config.toml
image_size = 48
encoder_activation = "gelu"
encoder_qk_norm = true
decoder_norm = "batchnorm"
decoder_widths = [32, 64, 64, 64]
decoder_attention = false
decoder_upsampling = "nearest_conv"
loss = "l1"
optimizer = "normuon"
muon_scale = "original"
l1_shrink = 0.01
lr_schedule = "linear"
Rows from block 4 of the encoder, named by matrix and row number. Rows with one number belong to one attention dimension. Each number is 128 + 32 x the weight over the matrix's rms, rounded and kept within 0 to 255. All counts start at 0.
# v: attention value (encoder.blocks.4.attn.v.weight, 256x256), inputs 172-255
# proj: attention output (encoder.blocks.4.attn.proj.weight, 256x256, transposed), outputs 172-255
v.117 [129 127  63 125 128 127 128 117 129 129   0 255 130 128 128 126 129 128 127 127 121 136 128 126 129 128 125 126 129 126 123 123 129 128 128 127 128 128 131 127 127 128 128 129 128 128 124 127 137 147 128 128 127 128 128 129 125 127 125 128 129  48 128 126 129 129 128 133 255   0 128 127 128 129 126 125 127 128 127 128 114 128 124 128]
v.118 [127 125 127 128 131 130 128 131   0 128 132 119 125 126 126 128 129 119 129 130 129 127 128 131 121 126 128 128 128 128 123 128 123 128 128 132 134 128 128 149 135 129 124 127 128 129 132 126 133 128 127 131 131 137 122 128 128 129 125 129 122 129 131 145 129 128 126 130 129 126 130 118 128 128 127 131 133 127 132 130 127 129 127 128]
v.122 [128 128 120 128 128 118 124 126 129 128 167 127 128 128 127 128 126 129 128 129 143 133 129 120 119 126 128 122 127 127 131 127 127 128 126 135 128 128 179 118 128 123 133 125 121 136 128 127 128 130 130 125 128 127 127 128 128 128 129 129 129 129 128 130 130 130 130 130 130 128 127 127 127 130 125 127 151 129 127 128 127 130 130 127]
v.123 [125 128 138 126 127 130 129 131 128 124 128 120 128 132 128 130 128 127 132 127 130 126 130 141 128 128 126 128 127 128 127 126 128 120 135 128 125 127 125 131 168 126 126 128 127 138 127 127 131 255 127 130 128 128 128 128 136 127 128 128 129 133 130 119 128 128 128 135 137 203 128 126 127 128 128 127 122 106 128 131 127 128 163 128]
v.126 [128 129  99 134 128 128 129 127 125 137 132 128 128 128 142 130 128 128 129 118 125 121 128 128 127 131 128 124 128 124   0 122 122 126 128 133 127 130 126 127 136 129 128 129 126 135 149 128 128 255 128 117 128 130 128 128 127 126 125 128 126 127 130 127 129 129 130 128 123 197 130 128 128 131 126 157 128 127 127 128 129 129 127 128]
v.129 [129 132 123 132 127 127 127   0 134 129 130 128 128 129 138 130 125 129 127 128 128 130 126 144 128 128 125 109 128 129 130 136 128 130 128 126 127 127 127 121 124 117 128 135 128 131 128 129 131 131 127 126 119 122 130 135 128 127 114 130 129 130 128 110 129 126 120 127 128 127 126 149 128 118 128 129 129 126 123 127 127 128 129 127]
v.133 [128 124 130 130 127 127 126 130 130 124 129 126 131 128 130 127 127 136 128 130 126 129 128 127 128 127 130 126 128 128 127 129 129 120 128 129 127 129 127 118 125 130 128 128 128 125 128 113 139 133 128 136 129 130 128 130 132 136 127 129 128 129 133  95 127 128 132 131 131 127 128 129 131 135 128 131 107 128 128 131 118 128 128 128]
v.139 [127 119 128 126 129 127 128 127 127 126 122 127 120 128 126 128 128 128 131 129 128 131 128 127 114 126 126 125 129 130 128 128 128 124 125 126 131 128 124 131 126 139 127 128 131 135 128 130 255 129 128 128 128 124 128 128 129 128 124 124 129 130 129 128 131 129 125 136 126 121 129 130 128 128 127 124 128 128 127 133 128 128 127 127]
v.141 [129 127 122 132 128 129 127 122 128 128 141 128 129 126 130 125 128 128 135 128 129 130 128 123 129 129 130 131 128 128 127 141 126 133 129 126 130 128 129 123 127 131 129 126 123 129 129 128 128 134 130 157 128 129 125 126 128 125 132 128 127 127 141 140 128 126 126 132 131 126 126 126 127 130 128 125 132 129 127 128 130 130 127 128]
v.145 [127 128 127 127 126 127 123 129 130 124 140 124 127 126 131 128 127 128 129  83 126 126 134 131 128 139 126 128 131 123 128 129 129 129 128 128 125 127 130 126 126 129 124 128 124 129 126 123 127 133 126 126 123 131 130 128 128 133 255 134 128 127 144 130 128 129 128 134 130 136 133 142 126 127 128 118 130 129 128 127 141 126 126 108]
v.146 [127 122 123 127 128 128 127 133 135 130 125 129 129 128 126 132 129 129 128 130 127 156 126 126 126 131 137 128 125 130 130 128 125 129 129 133 129 129 128 111 128 128 130 127 125 129 129 127 126 130 130 132 126 120 128 132 128  74 136 128 128 105 128 127 128 132 130 128 117 128 127 122 125 128 129 131 128 127 128 127 128 129 127 131]
v.149 [130 123 128 128 129 132 122 128 125 128 128 127 128 125 128 130 129 130 128 129 255 128 125 127 127 123 136 126 128 128 127 127 125 128 127 127 128 129 128 129 128 123 126 130 124 127 113 128 129 126 129 132 128 130 132 128 125 131 139 128 127 130 132 105 129 128 134 124 128 128 129 133 129 128 129 128 127 129 127 128 130 125 132 128]
v.150 [128 134 120 128 128 129 127 132 130 128 128 131 128 128 189 129 128 128 128 128 129 136 126 122 127 129 127 130 135 128 129 129 123 128 128 128 128 127 124 130 174 131 128 128 129 121 128 128 126 115 127 129 129 128 128 128 128 124 128 128 130 135 132   0 128 129 127 118 127 125 128 140 128 134 130 128 133 126 127 127 123 128 128 128]
v.153 [128 143 130 125 131 137 125 128 129 127 128 129 128 118 125 126 129 128 128 127 130 123 127 131 130 128 127 127 126 128 123 126 126 128 131 128 128 129 137 128 124 132 128 130 130 128 125 127 123 140 129 128 127 127 130 110 129 129 129 127 128 137 125 130 128 128 130 127 129 131 127 122 130 129 129 129   0 127 128 130 118 128 119 125]
v.155 [129 129 133 125 128 129 131 124 127 131 124 110 128 130 127 127 129 130 128 136 126 129 128 127 128 134 128 124 129 127 127 125 126 128 132 129 127 134 126 133 128 137 128 139 125 127 133 127 130 117 127 129 130 128 127 128 128 128 177 128 121 132 127 123 128 128 128 128 130 125 139 115 131 129 127 124 128 128 128 139 126 126 135 129]
v.156 [130 126 128 130 128 128 124 127 120 127 132 130 128 128 156 131 128 128 128 128 116 128 129 128 128 131 128 129 126 118 128 128 128 130 128 140 127 128 128 125 129 128 128 101 129 129 128 128 128 130 124 125 129 128 141 127 128 155 237 128 127 135 125 129 128 129 130 128 130 147 129 219 121 128 127 127 129 125 131 126 125 130 255 128]
v.158 [128 128 127 132 128 128 128 127 128 131 128 127 127 129 125  83 132 128 128 127 126 124 128 131 130 126 128 135 122 126 127 128 128 125 127 127 126 127 131 130 119 129 129 128 128 126 127 130 122 128 127 124 128 128 129 128 126 128 139 127 128 135 129 132 126 127 130 132 129 151 128 126 127 128 126 123 130 127 129 125 127 127 131 128]
v.160 [131 129 132 128 128 131 127 128   0 133 130 139 128 128 128 128 125 129 127 128 128   0 128 123 127 128 123 128 128 126 128 127 128 125 129 127 128 128 128 132 130 102 128 133 131 118 130 124 128 125 130 127 123 138 129 124 129 143 130 129 127 132 131 128 128 132 127 101 127 178 130 131 128 128 128 129 127 135 129 127 126 129 123 122]
v.161 [126 126 129 128 127 125 130 126 129 134 127 129 133 128 127 167 128 130 138 122 131   0 125 126 129 127 130 123 127 125 120 129 128 122 126 134 125 128 128 128 124 128 125 134 132 136 130 127 128 122 125 125 129 130 128 128 126 128 128 128 125 171 124 125 127 128 130 128 128   0 123 131 127 127 128 130 151 127 126 128 128 128 132 128]
v.164 [128 127 181 130 128 128 128 123 124 126 117 127 137 129 125 132 129 128 127 128 126 129 129 131 129 129 120 131 129 128 132 129 128 127 129 126 127 127 127 125 133 124 109 127 228 130 125 124 139 131 127 128 128 126 129 124 146 120 126 131 127 255 134 127 127 130 128 127 118 130 127 127 129 129 127 126 128 126 128 133  97 129 127 128]
v.165 [129 128 134 129 129 106 132 125 243 129 147 129 128 118 129 255 127 128 131 128 133 123 130 124 128 128 128 129 127 128 128 139 132 130 131 130 128 168   0 126 128 128 120 128 124 130 128 126 128 146 132 141 128   0 127 129 128 126 130 128 128 127 128 128 127 126 129 128 128 255 127 124  87 132 130 128 122 130 130 241 129 128 104 128]
v.167 [126 128 134 127 129 128 128 128 140 129 133 127 131 132 154 129 128 128 127 127 125 120 128 131 128 131 128 129 128 130 163 127 131 128 128 130 128 128 128 122 128 140 125 129 128 130 129 130 127 127 131 123 124 131 123 127 127 124 129 125 129 126 126 120 125 123 131 128 128   0 129 128 128 128 127 128 121 129 120 127 130 128 146 129]
v.168 [128 121 128 127 128 123 128 129 129 128 106 127 128 128 129 135 132 128 128 133 128 113 128 128 127 142 129 198 129 129   0 127 130 127 124 132 125 128 128 117 126 122 128 128 135 148 103 128 222 255 128 116 128  93 129 129 128 127 120 128 131  92 129 141 128 115 127 136 127   0 127 128 128 125 129 134  49 128 131 127 128 131 127  92]
v.170 [129 137 126 129 126 130 131 129 123 129 128 130 128 129 128 124 129 128 128 128 131 126 122 127 129 124 133 131 128 130 125 127 127 134 127 128 126 122 128 128 138 128 128 129 126 127 124 128 122 126 128 133 127 127 122 132 123 127 137 126 130 126 128 108 128 130 126 129 129 255 129 129 127 128 127 125 128 130 137 129 128 129 131 130]
v.171 [127 187 127 130 129 130 128 130 128 129 129 130 126 127 127 128 128 145 126 128 129 128 131 128 128 124 130 126 126 127 126 128 133 127 127 130 127 131 128 138 128 128 131 126 104 122 131 130 127 128 129 131 128 118 129 129 129 131 129 126 129 126 131 125 128 128 131 141 129 129 127 118 128 127 128 125 129 127 128 127 127 129   0 131]
v.172 [130 128 135 127 128 128 130 126 128 126  92 128 132 128 131 127 125 127 130 128 128   0 128 126 128 128 127 128 128 127 124 132 130 129 128 134 125 128 126 133 128 133 125 132 130 148 186 120 133 124 128 120 129 126 134 128 128 141 128 129 128 126 126 135 128 129 124 128 130 146 125 124 126 129 128 150 112 133 128 130 126 129 121 126]
v.177 [128 122 130 128 128 136 128 129 130 130 131 126 128 130 127 130 124 135 129 129 129 126 124 126 135 126 128 122 126 130 129 128 128 129 131 152 128 128 119 127 128 128 133 130 133 130 122 127 131 114 128 101 129 128 132 126 136 124 130 128 127 130 128 126 127 128 127 128 123 122 126 123 133 136 129 128 204 128 129 128 123 128 127 128]
v.180 [128 120 131 128 128  78 128 124 125 128 128 127 127 128 136  76 113 127 128 129 125 123 128 131 127 124 128 127 126 129 122 128 142 127 128 127 127 128 126 131 129 128 127 125 128 129 130 113 229 124 128 130 126 128 126 129 130 128 128 128 118 125 133 136 127 129 131 133 125 129 128 128 128 128 130 115 128 123 129 146 120 129 128 128]
v.182 [129 126 143 128 128 129 128 132  72 132 255 124 127 107 128 114 127 129 123 129 113 123 128 133 128 129 126 131 128 125 134 130 146 128 129 126 115 128 215 127 148 129 121 135 124 199 140 127 126 128 128 130 126 127 132 126 131 147 129 127 128 114 128 125 128 128 128 128 134 153 129 128 132 125 130 123  21 128 125 107 128 133 129 128]
v.186 [128 129 130 126 129 135 130  52 255 125 140 126 126 127 122 142 129 125 132 130 126 124 129 103 128 152 126  95 128 129 125 132 159 125 129 128 123 129 126 133 128 133 129 125 127 134 128 130 125 136 126 121 128 123 128 130 128 126 126 130 110 127 128  47 129 128 131 127 127 126 126 136 124 117 128 128 255 128 128 127 123 130 130 128]
v.189 [129 125 140 130 129 128 127 124 128 130 130 128 126 128 104 130 132 128 134 130 122 126 128 126 128 131 128 128 128 127 128 126 133 128 128 139 129 129 125 128 128 132 125 140 128 123 130 127 127 127 128 127 128 128 127 127 130 132 133 129 128 129 128 135 126 128 128 127 127 131 126 128 127 127 129 128 130 128 126 128 128 130 128 128]
v.191 [100 128 207 129 128 125 127 127  94 126 129 127 127 131 127 105 136 132 129 128 124 129 130 122 129 116 127 128 127 128 129 124 132 129 128 124 123 128 140 129 127 127 128 127 144 129 123 128 128 128 127 127 128 117 130 134 131 136 111 130 128 128 128 127 130 128 127 123 129 139 133 128 128 130 127 127 129 130 133 131 129 129 127 127]
v.193 [132 128 128 128 129 127 135 139 128 125 110 128 132 132 126 153 128 133 128 129 126  23 127 128 128 157 126 128 128 128 134 129 129 125 128 127 126 125 128 110 128 128 126 121 124 137 142 128 127 120 125 129 128 127 128 128 128 127   0 129 126 126 128  74 128 132 126 129 128  84 129 127 128 125 128 129 131 115 129 132 131 131 201 127]
v.196 [130 128 128 128 128 124 143 131 131 128 129 121 128 129 130 124 128 128 127 124 143 174 127 129 124 135 127 129 128 128 122 131 128 128 127 130 131 138 124 130 170 181 119  34 118 129 101 123 130 129 125 129 115 129 131 128 128 136 127 128 130 134 127 134 128 132 128 130 130 255 128 128 127 132 128 122 132 120 128 139 255 128 126 128]
v.199 [129 130 128 126 129 168 129 126 132 128 145 127 128 129 121   0 128 128 130 129 129 255 128 126 127 123 128 128 130 128 128 128 131 129 128 129 129 128 139 128 127 128 127 129 138 125 128 127 132 127 134 128 128 234 125 128 127 127 127 128 126 126 123 127 127 126 129 128 132 168 128 127 128 128 133 104 104 127 129 130 128 128 127 129]
v.200 [128 131 111 126 129 132 131 130 135 125 177 122 123 125 131 136 129 126 117 128 127 230 129 130 131 134 129 122 128 128 128 127 133 119 127  84 125 127 126 125 129 128 128 128 129 146 128 129 130 127 129 127 131 122 132  88 128 122 128 127 128 131 127  90 128 128 127 130 126 129 128 130 127 127 128 128 150 125 127 125 126 129 152 234]
v.201 [129 126 129 126 128 146 131 128 124 127 129 121 126 128 127 127 128 127 127 127 128 127 130 127 130 129 128 128 130 128 129 125 128 128 127 133 129 128 144 129 132 131 129 125 127 128 127 127 129 127 130 136 128 128 129 127 137 129  99 128 130 122 129 134 128 128 130 127 128 130 137 127 130 129 127 129 129 129 127 129 128 128 125 126]
v.203 [129 125 127 134 128 128 127 128 128 128 131 121 126 125 128 130 128 126 128 128 125 255 130 139 120 125 128 129 127 126 129 127 128 120 128 131 128 135 124 125 128 135 127 134 129 127 128 128 129 128 126 135 128 128 155 129 129 128 125 128 129 134 128 124 125 130 128 127 129  54 128 125 128 126 128 127 131 116 130 125 126 127 125 128]
v.205 [129 128 255 128 130 128 128 123 136 113 126 124 127 127 129 179 128 128 127 129 139 255 128 129 129 239 127 128 128 129 128 140 129 127 128 127 129 128 114 132 134 127 127 129 137 126   0 129 130 130 131 143 128 121 129 125 130 130 121 130 126 131 123 130 133 130 127 130 127   0 130 127 129 127 128 131 129 127 125 129 125 130 135 128]
v.207 [128 131 132 128 128 130 125 129 128 128 130 128 131 127 127 128 128 128 130 128 131 129 124 124 127 126 128 128 128 127 127 126 128 131 128 128 128 127 127 127 125 137 127 129 151 129 126 131 124 128 125 131 122 127 125 128 127 130 125 128 128 128 131 127 128 128 132 127 125 129 124 133 132 131 130 127 127 127 129 126 125 127 128 126]
proj.117 [130 123 132 127 134   0 130 138 141 137 255 156 130 131 128 133 128 127 128 131 131 137 136 114 129 128 130 129 128 126 144 123 128 128 141 128 126 129 129 125 134 126 139 125 132 125 130 129 128 131 128 154 126 127 128 128 127 128 128  42 128 127 126 127 128 129 128 129   0 255  67   0 125 123 128  14 124 133 129 126 129 124 132 129]
proj.118 [125 116 106 137 128 138 125  60 255 128 129 121 131 128 127 135 127 132 127 133 122 127 127   0 112 128 125 123 125 128 137 129 118 129 130 106 128 141 129 124 136 115 131 124 134 143 159 124 128 117 127 126 119 126 128 116 128 127 128 127 199 130 137 107 124 129 131 127  86 129 104 128 154 125 124 224 127 139 125 129 119 170 130 133]
proj.122 [124  91 127 127 127 129 209 110 132 129  79 163 122 126 127 149 141 135 121 129 129  70 125 161  49 134 172 140 134 118 110 122 151 188 127 131 113 118 131 130 123 144 130 121 134 131 144 127 136 138 128 142 110 128 127 166 129 123  96 137 160   0 112 124 134 130 121 142 131 122 134 139 142 124 124 115 131 127 135 126 131 130 125 129]
proj.123 [ 86 131 102 121 127 124 131 128  57 137 129 165 164 141 136 131 144 128 138 116 174 116 161 167 131 112 126 127 131 133 118 162 129  99 153 104  59 122 138 112  72 131 127 109 107 100  42 112 138   0  69  55 137 122 149 134  91 124 137 173 178 139  86 142 119 126 139 109 118 125 139 125 129 129 128 142 125 135 164  97 133 127 127 119]
proj.126 [103 129 130 127 121 132 131 126 128 127 130 134 126 114 130 123 128 129 128 137 124 126 128 118 129 125  72 168 129 125 255 120 145 129 131 134 134 128 127 128 126 124 134 125 128 128 131 133 125   0 128 135 125  91  96 141 128 127 128 181 135 114 126 127 122 125 123 120 112 109 152 101 128 124 128 117 125 134 127 129 124 125 127 131]
proj.129 [115  78  96 124 127 124 122 255 127  85 123 114 127 127 123 113 164 128 134 156 129 128 122  99 104 134  43 193 127 123 149 142 110 122 129 102 125 141 105 128 125 124 136 119 138 129 137 128 129 122 131 134  68 129 118 115 128 125 133  47 106 138  98 127 161 168 124 174 126 128 135 124 133 126 125 141 136 112 132 146 128 147 126 123]
proj.133 [121 119 130 139 132 133 127 127 129 133 121 127 128 128 144 118 137 129 129 115 135 146 116 129 128 127 129 233 131 127 124 153 121 161 134 129 130 126 121 130 159 125 128 132 119 130 128 127 127 130 123 117 128 117 108 124 124 124 121 118 118 128 132 126 131 110 128 121 132 132 126 118 128 125 137 128 125 128 127 131 127 110 121 123]
proj.139 [129 145 133 129 138 135 144 158 132 131 135 129 128 144 128 143 127 129 127 127 122 126 127 130 138 122 130 133 150 136  87 128 131 131 132 133 131 128 167 134 127 141  36 131 116 121 126 140   0 129 129 146 152 166 134 154 128 128 136 101 128 134 119 124 121 115 121 106 132 156 132 123 146 129 128 120 180 129 127 125 129 137 128 128]
proj.141 [188 136 124 150 138  56  88 172 163 127 128 131 127 122 144 122 123 128 127  96 143  11 128 162 117 128 128 147 131 122 123 127 128  73 132 131 125 131 132 105 204 137 195 129 116 130 108 139 144 115 144 126 128 144 139 177 118 132 116 107 135 132 154 126 138 133 125 128 133  44 103 125 111 168 139 100 109 141 123  97 131 128 114 125]
proj.145 [163 131 131 163 119 126 124 115 124 114 141 128 115 127 134 127 112 134 128 127 128 129 122 134 196 116 117 137 119 144 128 112 133 133 137 128 140 127 128 133 128 110 137 125 131 122 105 113  80 144 126 125  76  68 136 134 130 127 122 127 127 144 199 127 133 124 131 128 135 125 119 128 140 132 127 129 130  97  42 129 160 138  68 130]
proj.146 [173 158 123 129 146 125 127 104 129 139 122 128 123 127 128 130 134 131 131  78 114 134 122 128  65 137 128 145 116 133 123 156 129  57 122 134  65 126 139 131 130 135 175 115 131 127  99 128 157  93 139 128 142 132 126 144 120 128  66 203 139 139 123 107 131 125 128 107 128 165 127 141 129 129 128 102 117 128 128 126 131 227 124 152]
proj.149 [128 126 128 134 128 127 127 132 129 127 129 121 135 128 125 128 128 125 125 128  34 127 133 128 127 128 128 128 128 128 129 128 107 126 128 129 131 125 128 130 127 130 126 128 128 130 128 131 128 128 126 141 125 128 129 129 129 130 128 125 127 127 129 128 124 133 125 123 125 127 126 129 127 127 128 125 127 136 127 127 127 126 129 120]
proj.150 [121 125 136 136  99 143 131 153 122 128 131 253 126 119 131 135 128 122 126 128 128  89 136  90 161 132  64 159 134  98 124 122 127 128 158 116 126 128 144 137 139 133 112 119 139 118 133 119 127 112   8 132 130 123  99 110 152 100 125 143 153 124 140 255 131 126 125 152  33 152 126  97 136 123 130 150 124  86 135 136 125 106 129 140]
proj.153 [133 132 138 115 130 130  95 145 117 130 127 104 124  84 124 132 133 128 135 240 128 135 110 183 134 128 132 142 127 114 132  86 108 128 121 140 154 126 125 125  89 125 152 129 129 126 122 126 124 138 120 145 132 125 126 126 131 126 128 126 124 131 128 114 125 125 129 125 122 132 124  51 128 121 133 103 255 126  65 126 133 128 127 127]
proj.155 [179 130 134 140 132  72 130 126 134 129 129 121 113 148 137 155 126 127 150 118 127 136 125 137 104 109 128 166 132 129  24 123 120 127 126 117  60 113 122 105 132 126 133 132 114 129 131 141 125 117 127 172 130 128 129 129 132 127   0 208 255 129 126 161 135 121 129 119 119 126 151 126  71 124 128 133 128 147 151 133 173 131 129 115]
proj.156 [125 113 126 128 130 131 136 101 120 147 159 146 131 135 131 124 146 128 122 124 126 136 128 147 124 127  95 141 130 125 119 129 135 129 136 130 120 126 132 132 136 151   0 127 113 128 127 125 128 161 124 123 124  52 137 130 125 132 120 141 123 160 130 135 124 112 130 126 179 209 107   0 129 143 128 206  74 133 142 125 142 121 140  65]
proj.158 [123 136 126 199 128 129 124  67  68 137 138 127 132 131 134 127 133 135 134   0   0 132 132 124 119 128 122 116 132 123 145 129 128 126 117 125 129 118 126 120 118 128 142 130 128 132  84 130 131 122 126 128 129 130 128 130 122 127 156 208 128 127 132  88 131 119 128 135 103 110 251 155 142 129 138 126 131 132 128 126 127 135 132 125]
proj.160 [119 114 133 123 136 117 130 129 133 108 118 109 124 136 128 133 130 134 128 128 137 125 112 122  65 131 142 255 118 159 130 187  18 135  39 133 128 124 130 134 126 127 127 136 116 135 255 128 126 123 132 141 127 116 132 221 112 126 125  74 121  90 154  98 115 125 134 126 101 130 121 137 130 238 123 127 212 118 128 129 195 118  96 127]
proj.161 [133 128 140 131 128 129 137  91 139 131 124 131 126 127 127 128 128 122 129 160 143 228 133 114 159 121 131 132 128 102 145  96 123 127 128 128 128 134 130 128   0 126 123 133 138 207  61 130  91 161 132 117 113 129 127 124 131 125 142 140 128   0 126 107 128 128 138 133 147 141  99 127 255 118 132 148 124 128  87 126 109 135 120 137]
proj.164 [126 123 135 136 133 142 135 101 123 141 131 130 109 127 128 131 124 129 128 129 161 192 138  98 125 124 123 106 127 139 128 128 128 118 124 129 161 109 133 126 148 129 133 133 129 131 134 124 129 129 128 109 128 129 118 144 127 129 136 127 120  97 126 128 142 130  92 127 182 128 126 130 147 128 129 127 151 138 146 128 120 120 105  99]
proj.165 [131 129 126 133 130 127 126 134 125 132 255 126 128 128 128 130 129 123 128 128 123 194 128 130 124 127 128 131 127 131 255 130 128 133  47 131  79 133 130 129 127 127 149 129 127 130 255 128 165 164 129 123 125 137 128 127 128 127 122 136 129 148 127 186 128 128 127 126  76  31 127 124 149 127 129 130 199 124 126 126 128 128 123 129]
proj.167 [129 120 115 127 121 160 130 132 135 127  84 128 125 129 133 128 135 128 125 128 129 125 133 110  91 126 118 120 131 122 134 100 132 118 130 126 123 128 123 142 149 128 131 116 129 132 158 127 121 131 128 118 110 129 110 139 131 134 111 127 255 127 129 130 100 126 131 128 127 125 135 119 130  80 127 114 127 141 133 125 131 147 130 136]
proj.168 [128 129 137 125 126 127 119 140 110 130 115 132 128 128 124 130 130 128 122 126 148 128 116 145 138 125 123 110 125 129 255 111 114 126 134 128 129 128 125 128 129 131 132 114 120 128  83 117 104 131 128 127 160 130 115 127 133 130 133  56 127 168 145   0 131 126 143 126 147 143 126 138 127 127 123 132 255 108 110 132 121 141 159  19]
proj.170 [112  94 132 157 128  31 255  88 101 128 132  89 128 123 121 143 114 125 124 129 121 131 133 106 124 129 130 124 126  63  44 124 129 126 113 109 128 123 127 173 150  18 126  89 129 145 131 123 129 126 133  98 236 127 123 136 130 131 131 133 131 109 169 119 123 126 138 128  76 127 117  89 130 133 142 117 125 125 129 146 109 124 128 125]
proj.171 [133 140 132 116 121  77 167 128 126 116 127  92 126 141 128 126 122 126 156 127 121 127 115 128 128 121 120 125 126 129 128 127 130 130  85 129 131 157 141 127 132 139 126 130  93 125 124 126 123 128 132 124 128 121 137 129 107 128 168  63 113 128 134 114 122 139 141 128 126 127 124 113 127 134 136 128 126 118 130 140 124 138 255 249]
proj.172 [122 130 127 129 127 143 110 131  99 128 124 115 127 123 131 129 132 128 128 127 127 255 123  51 128 126  75 100 132 128 137 127 165 121 174 127 120 131 130 128 124 124 128 130 143 132 128 128 122 243  94 133 129 142 128 128 126 125 255  95 125 121 125 161 130 131 124 127 121 110 118 112 142 127 128 129 126 125 119 128  96 129 151 136]
proj.177 [128 127 125 128 126 121 126 134  63 129 189 120 128 126 129 128 130 129 120 129 191 126 127 135 131 116 102 120 118 133 133 168 131 163 135 135 115 145 130 125 129 126 130 128 127 127 130 128 127 162 127 127 131 137 134 128 125 128 147 131 122 122 134 255 130 128 128 133 132 126 128  99 130 128 130 101 140 120 131 128 129 124 243 127]
proj.180 [126 128 124 119 122 135 128  97 124 116 184 102 101 128 134 108 112 130 121 127 129 137 125 127 120 136 119 138 142 141 144 133 128 132 125 128 133 130 116 127 124 128 130 163 124 159 105 130  94 131 108 118  73 114 121 117 129 130 139 144 149 127 153 167 135 143 121 103 132 142  57 127 138  86 130 114 147 171 100 127 128 135 111 106]
proj.182 [133 124 136  70 128 237 255 127  67 135   0 125 129 127 128 128 131 126 122 171  57  35 128 113 129 133 124 127 128 138   0 125 128 142  98 136 135 134 133 122 128 125 135 128 154 135 133 116 129 136 137 140 128 118 127 128 131 126 127 164 136 140 127 101 139 128 128 128  70 122 100 137 130  91 124 143 255 123 129 129 136 124 116 132]
proj.186 [130 124 137 133 129 133 129 128 139 138 139 144 134 127 109 127 128 126 130 146 129 171 101 166 152 129  65 146 125 128  64 140 142 114 190 136 145 120 126 132 115 128 129 123 109 139 147 122 107  65 128  92 146 122 129 130 132 131 154 128 173 116 133 255 127 130 128 126 167 137 130 128 129 129 133 128   0 121  96 128 113 126  84 137]
proj.189 [127 130 127 128 129 127 128 129 128 128 127 128 124 128 131 128 127 127 128 128 128 128 122 133 128 128 128 130 136 130 129 129 127 127 128 129 128 128 123 128 128 111 124 129 128 128 129 129 127 129 128 128 133 128 130 127 127 118 128 130 128 128 134 128 128 128 129 125 128 128 128 128 128 140 120 128 130 129 130 132 129 129 128 128]
proj.191 [125 131 144 136 129 176 194 126 121 143 128 127 130 127 129 152 127 126 136 137 110 131 120 130 134 141 128 127 150 124 130 150 135 127 128 128 129 127 130 135 129 128 152 141 134 111 170 119 129 134 116 129 132 128 128 132 151 127 130 152 126 152 125 194 133 128 144 114 108 125   1 140 128 131 129  62 136 126 132 117 123 109 107 128]
proj.193 [134 123 129 129 121 227 179 129 135 128 105 140 135 125 134 127 130 127 128 128 123 255 126 235 125 134 239 120 129 129 121 129 133 128 130 124 131 108 131 129 105 122   0 126 138 147 206 128 122  18 126   4 123   0 118 122 128 126 255 125 125 128 131 131 126 143 126 130 126 130 124 130 128 128 117 154 156 130 129 128 127 125 127 143]
proj.196 [140 133 130 133 125 128 119 115 125 136 255 182 133 118 128 124 138 127 127 123 135 255 129 109 133 136 126 243 128 118 142 129 129  81 154 132 112 130 126 107 129 125 255 127 131  94 127 129 127 131 124 136 124 255 120 110 130 130 124 135 131 181 125 125 127 131 131 117  28 255 164 129 139 132 125 136 181 126 129 135  83 135 136 255]
proj.199 [130 122 134 126 141 155 135 132 132 131 164 140 125 129 125 128 142 121 142 115 127 161 128 126 122 118 123 121 127 144 255 126 129 125 128 125 132 119 129 130  13 110 125 132 127 128 255 127  98 132 130 131 130 131 125 127 113 132 128 135 126 174 123 128 124 136 136 138 120 127 111 125 132 127 119  81 178 123 131 130 134 130   0 146]
proj.200 [131 137 125 138 124 126 136 131 126 124   0 143 128 127 128 115 128 124 122 248 127 122 128 123 137 129 141  96 128 104 151 130 109 135  78 130 128 115 136 128 132 134  33 133 128 143 111 128 193   0 133 127 122 179 123 109 132 126 111 126 222 120 140 245 126 135 117 117 125 114 217 131 127 132 134 132 132 128 152 136 127 133 131 126]
proj.201 [130 128 128 128 128 126 128 127 128 127 128 128 130 128 128 129 128 128 128 188 128 130 128 128 130 128 128 128 127 129 128 128 128 129 128 128 129 129 129 128 126 128 128 128 127 129 129 128 128 128 129 127 127 128 127 126 127 128 128 128 128 128 129 128 128 128 128 125 126 128 128 128 127 128 130 128 128 128 127 128 128 122 128 126]
proj.203 [168 128 131 129 116 126 129 125 142 121   0 118 126 127 117 130 126 121 115 120 122 255 121 127 190 133 128 130 149 158 131 131 125 248  98 135 127 175 141 124 128 127 141 135 139 128 108 112 128 128 131 127 126 112 146 128 130 123 120 110 238 132 128 125 127 105 128 131 105 126 142 130 106 125 128 123  98 128 124 127 129 125 121 128]
proj.205 [121 123 129 131 124 116 129 150 154 128  11 124 141 125 128 129 129 129 128 110 118 251 126 138  81 124 141 128 124 119 129 165 109 127 128 129 125 128 130 127 136 131 145 127 130 128 131 128 109 164 131 158 125 134 117 126 123 128   7 126 130 130 134 140 127 133 128 127 212  73 190 115 139 132 132 153 130 126 129 140 123 135 158 202]
proj.207 [128 128 126 128 129 128 128 128 128 128 128 129 128 128 128 129 128 128 128  87 128 128 128 128 128 126 128 128 128 128 128 128 128 140 128 128 129 128 126 128 128 128 128 128 128 128 127 128 129 128 129 128 128 128 128 130 129 137 128 128 128 128 128 128 127 127 127 128 128 128 126 128 129 128 128 128 129 128 128 129 130 128 128 128]